From a checkpoint of a small segmentation model: 48-pixel images, 10500 steps.
Rows from block 17 of a small segmentation model, named by matrix and row number. Each number is 500 + 25 x the weight over its row's rms, rounded and kept within 0 to 999. All counts start at 0. Numbers have three digits each.
After each channel's rows are labels from the 100 images, of 14848, where the channel reaches its highest value: "responds to" is what is common among them. Only what is clearly more common there than usual is listed. The data: larger renderings of crowded toy scenes.
# conv: 3x3 conv (model.decb.2.0.conv.weight, 64x128x3x3, each kernel summed), inputs 0-63

conv.7:495501503504504496532492478557510477504495535485532491499504502508522549498555531508507501497540508493484496436502490472512508486537501509510508487521513500553507499502481456505510509521489485
responds to: bottle

conv.18:503516422504510509498476507500511483499530498482495491518510504513488532491489499508517500523484533488513485515507543504510495512521520493534496521552510496503522490520501504508516498504487499
responds to: candle; arch

conv.54:506502495501500511401504500512514492496499487491467522482489497517517513471501565486514481501501493507497498487516525498504498496569486503498504496500358476507557474515495450506500521513492487
responds to: house; largest object: house

conv.13:519496486502499620517489495497491503494493518491556509504485545514506504499464507499526422489578516427504522495498499500509512477511485505517454487555490532520496543506508496567540507515531492
responds to: airplane; largest object: airplane

conv.10:529459502488504483514470532491502481523502496479519505478494478488487512479476530512526522501513520502511489507507512526513505476526495522517493512525495646520490502481500456504505457503489498
responds to: table; dumbbell

conv.12:542486503492547528504495493492488491508501513534504521438475506506497510469495500513503476504537492536588532481465521508510493501533477490473528553492497498496510495503474488543493525534515533
responds to: dog

conv.46:512556485508510452506495495428464499489503501501526508465499538516523549497517511496508503465501502495512482497503490493482554498497505504491518470486513592497517513507505512504503361500503517
responds to: robot; largest object: robot

conv.23:501534499495503503471505501494501497492502534492508493498479494508412528500503733484495452494511493524484501485465516499499495488509507500517482496496501472501506507503514501481489519515504502
responds to: arch; largest object: arch

conv.2:433546498504500516448582498466490490494492541542488504487483491497506560478480500500498477466578500504515497431457504498483507537581477497576525506499514509507521476506490464502497430508502485
responds to: robot; largest object: robot

conv.5:524507519484503494493493327498476492521485504502499520495497500501493505500502524500493466605490479500487529411490513510513493500514486508470525512519512507491582512490548502493514451463496476
responds to: umbrella; largest object: umbrella; lamp

conv.53:502508508496537481509487425503473460502503469536558566477481500503508526490521535500491442496524469520506501478490503314496507486532497487534506490499497518505490519496513503459493514500510505
responds to: lamp; largest object: lamp

conv.62:480491492495505507511497502498497522482467510434499521497550495496482565495507496494500445462504496580476487505551508558507485476532469506485518498547544476523536505472535460512469452489475484
responds to: mug; largest object: mug; ladder

conv.31:500496517511538523562470487498497483488507507472460520509483493495487514504511499509522476512532499529452489478497518511517519479528479503569490502499490505507512536506495480518482530526498497
responds to: teapot; largest object: teapot

conv.45:589501500503495512493464487497506488496506492517502495527496481497507481481502498284506487498519395492505492497474506504507500479508500516513502488534503499513497514494507483483505507542502495
responds to: sofa; largest object: sofa

conv.34:534444507495495522496509494496498496510504521492480503486482518508623496488498494496492520524508499515487512491461529504513493485515500504528515486517499476491508503496489495504508428533554462
responds to: duck; dumbbell

conv.33:532497497498464505499483495479496469517489498505452510507490507509498498501490481666493482474498412519491503481478531501507491489510491528517518494524510482523540581506509484406502512510504474
responds to: chair; largest object: chair

conv.60:493495519490583472503513512471496524476478491580502537490478538532534527519529485500498497495500450514531509491508510505500483443504483477511489503523488510512530539518519479498491498499480464
responds to: ice cream

conv.43:525500507503495563538504505564499473502483475559456529461482501508495516456498545500492468483510524532503498524448523518505509490519487495551481538520517488514509475502499485512503538498501488
responds to: rocket

conv.48:497490510486505466517468502502484634506493512508453499474491516515516531487502500497498470488521508511514520498470517480497508487510457502548509509547495510499517482505505491495509525541527512
responds to: bottle

conv.29:505498500492517485503457506540515471506491487498534535488472503503541533503522496504495477486507498515490522489490521492516522483515502490506496500541502503505514497514470469484492534514481493
responds to: flower; ice cream

conv.59:492497399521490501502476494501488514520552502478515515488500517540503496508502508497547499497499505503519489504483499514499502493515498510510515479505498551510510504504497499505515499510484493
responds to: lamp

conv.1:516500497459472532550510494498556464492494541489523532465474508491514517486492512510468480501517502489430492488501551535510498517497459478507546492553520513538510515522551475512533502519496445
responds to: dumbbell

conv.32:505506496493496503498539498516512492502486496508521510494466498508492506496477505500508493503507503485495495442497503504493501250495479497501505485486553494499511479491507514502493497509491513
responds to: umbrella; table; largest object: umbrella; largest object: table

conv.35:492491494501496526507476476492487504499508508472521501504475524524518508495492498486482487490494516608508527543486509508528490474512541506489452481524484477526516493493537504488495474546480508
responds to: hammer

conv.4:545501519506500525520448473499481468502506509540538521506524509507496518482545503485500480497522504507516517508488516514516501497513512507536482514514490515504509504512466473502517511490498476
responds to: mushroom; largest object: mushroom

conv.9:513491487486503500497518510507513483510498519505541547491497495486461491474471496505494496495500476513498516510496498505494471502476540498475509504525496507500507512489518498496502455520514520
responds to: ladder

conv.49:489498483510513555523488515504508464504495518528496526490514512507498488492574495501496470500521524489482514476468515526500509434549477510501481509509502504521521550503501497498515504502509497
responds to: car; largest object: car

conv.26:514476486499492519545479481491583495506505425509507516379486520516511532459497512480499493528506528483422506501476519482496505493525456488500478510504513498535504511508532491466507499503503480
responds to: dumbbell; largest object: dumbbell

conv.20:547505489518469496469510515500494496516487504519589523498464482496513509508512496592489433468501494521498463447458478527509504497559472472535490470507470490528537486488512496491493515510513474
responds to: house; chair; largest object: house

conv.16:495517499526548516521478500480500492532482506470566472481492496495503515486488518497486497490520487516481456505493487501500526477466470527510532514516498487506525492501499475489483509497476487
responds to: table; largest object: table

conv.41:535510494495498489512513592512481487503481518496495520483492531498508500488531517501482484493505435500502519437491507489490482502528494493524490496506488495482523574499562513457490505493479501
responds to: boat; largest object: boat

conv.51:486512526502495532504501452520499499542504493497474510497487475541477516505510480495529498521512521520478494511427522512515496506508501487499491473487493501487566495499570524520539491511499474
responds to: rocket

conv.22:513502715485494511519502501487489478490517472476505503528484503516501490497497511493502486489512520521506510496492511502505505500502495481483489496507491516524497499510494511523509511470498503
responds to: snowman

conv.15:533514493492529485476484500702480485499490493485525521480456517522525511516491469479495455504486489549503524487469515515503507510474475482515530520502506504521518506507484503513509414496502471
responds to: candle; pine; largest object: candle

conv.40:489491502517513523538486481484590477483495543493501491474456535518519528508531491476495515530495517506491510514467505493500536483512492518499489506515486500497524535469475512504504519497499508
responds to: dumbbell; largest object: dumbbell

conv.37:531410493497491559522499508488477542482497462501530515505452507509466552484527496522458523482504461533503497481498510492490500507504488486524560534507495507496561500507484453521515521465550508
responds to: teapot; largest object: teapot; duck

conv.30:480518505507496580487490520498503495512514529482501523506474495509500512284501470481515497484487487484509550481491558519541503499527502507539506491506513498494504485506506471509509498501486498
responds to: truck; largest object: truck; car

conv.24:503513560445492514493502504491517480493501517491502495508508517557510511505495497503510506500498490505506506503487517510513500484518485478507522482493493525521498496524503539507523495517503508
responds to: hammer

conv.52:502684495490505539502514501498495487490497431506494472442482493508491496550510489524486500507543499494456494483484499489488469533437481477506504488505498515498492526478489483495490509586493484
responds to: robot; largest object: robot; snowman; largest object: snowman

conv.25:511570509497501514500497518474509572487483477469449528484481513519515481483478518500507478498500473485507480487487526500501516498553466482498507509510603495491548504526491479510547531491513416
responds to: trophy; largest object: trophy

conv.61:493500494495519528466510522481518504499486463475495496476511494503527526528525544503491543484569491524576500520566519479498498499546499494509500510493530481453505534484513490467497510516508476
responds to: barrel; largest object: barrel

conv.6:499558501497481505507494500483476468495478502553486537501549503506498512488536515511485499581494478503520500496496495511523527490554466499498495508502521502489543477504487433488520506499498503
responds to: mushroom; largest object: mushroom

conv.39:467506507512503531453482486512510498515524508501554511488477504502495550461502498501498474478517510530494522497440529528509498488570496499519487510525533511505517488515507484492508502506509501
responds to: truck; largest object: truck

conv.27:501499527489450520484490498557478479500480532433502532480486508525509566473527531506499516540515504513517491478488506514489511512488545488543557508496465511364513508526524434492526511484537496
responds to: snowman; largest object: snowman

conv.0:506525510514481488503467502530475479504494521509470517472493486496560534475510512496502477469510495510503492500490491514497508488516502520507500519509505517517529494494494508508514568521519473
responds to: flower; largest object: flower

conv.8:517533525509518443509441475512489501514501493510548488471514501494494516485499513495504501497526504491519513519487524474515500506469503545583526511514488390514466512488501512507483495444504488
responds to: house; largest object: house; barrel

conv.50:500509498507505517503469498508489494487520499485578527521491518503522504514510489514485498505515550495485514521440504483524509441506492515481475527559509510401527512489484493488499521500485493
responds to: snowman; largest object: snowman

conv.28:503497500505495501504515523509488519469482508499540513441495514529505548477449516558506521494490489509513477476423514509515530481525525507508479485521510488514489570502495501509503489672503469
responds to: table; chair; largest object: table

conv.47:513511481503497527519496512491518453471498500483494552519545507517535557497531511488523480487546495534472489486438527510506512500521480503526496511502485489508524488520476447524509503513523490
responds to: mug; largest object: mug

conv.19:484515491498491535506528510513521478512511554488494557480499526525500507523493484507480488499504489504485528505491485493506518505518482519495500486514486461500510500490471509511531534491510507
responds to: dumbbell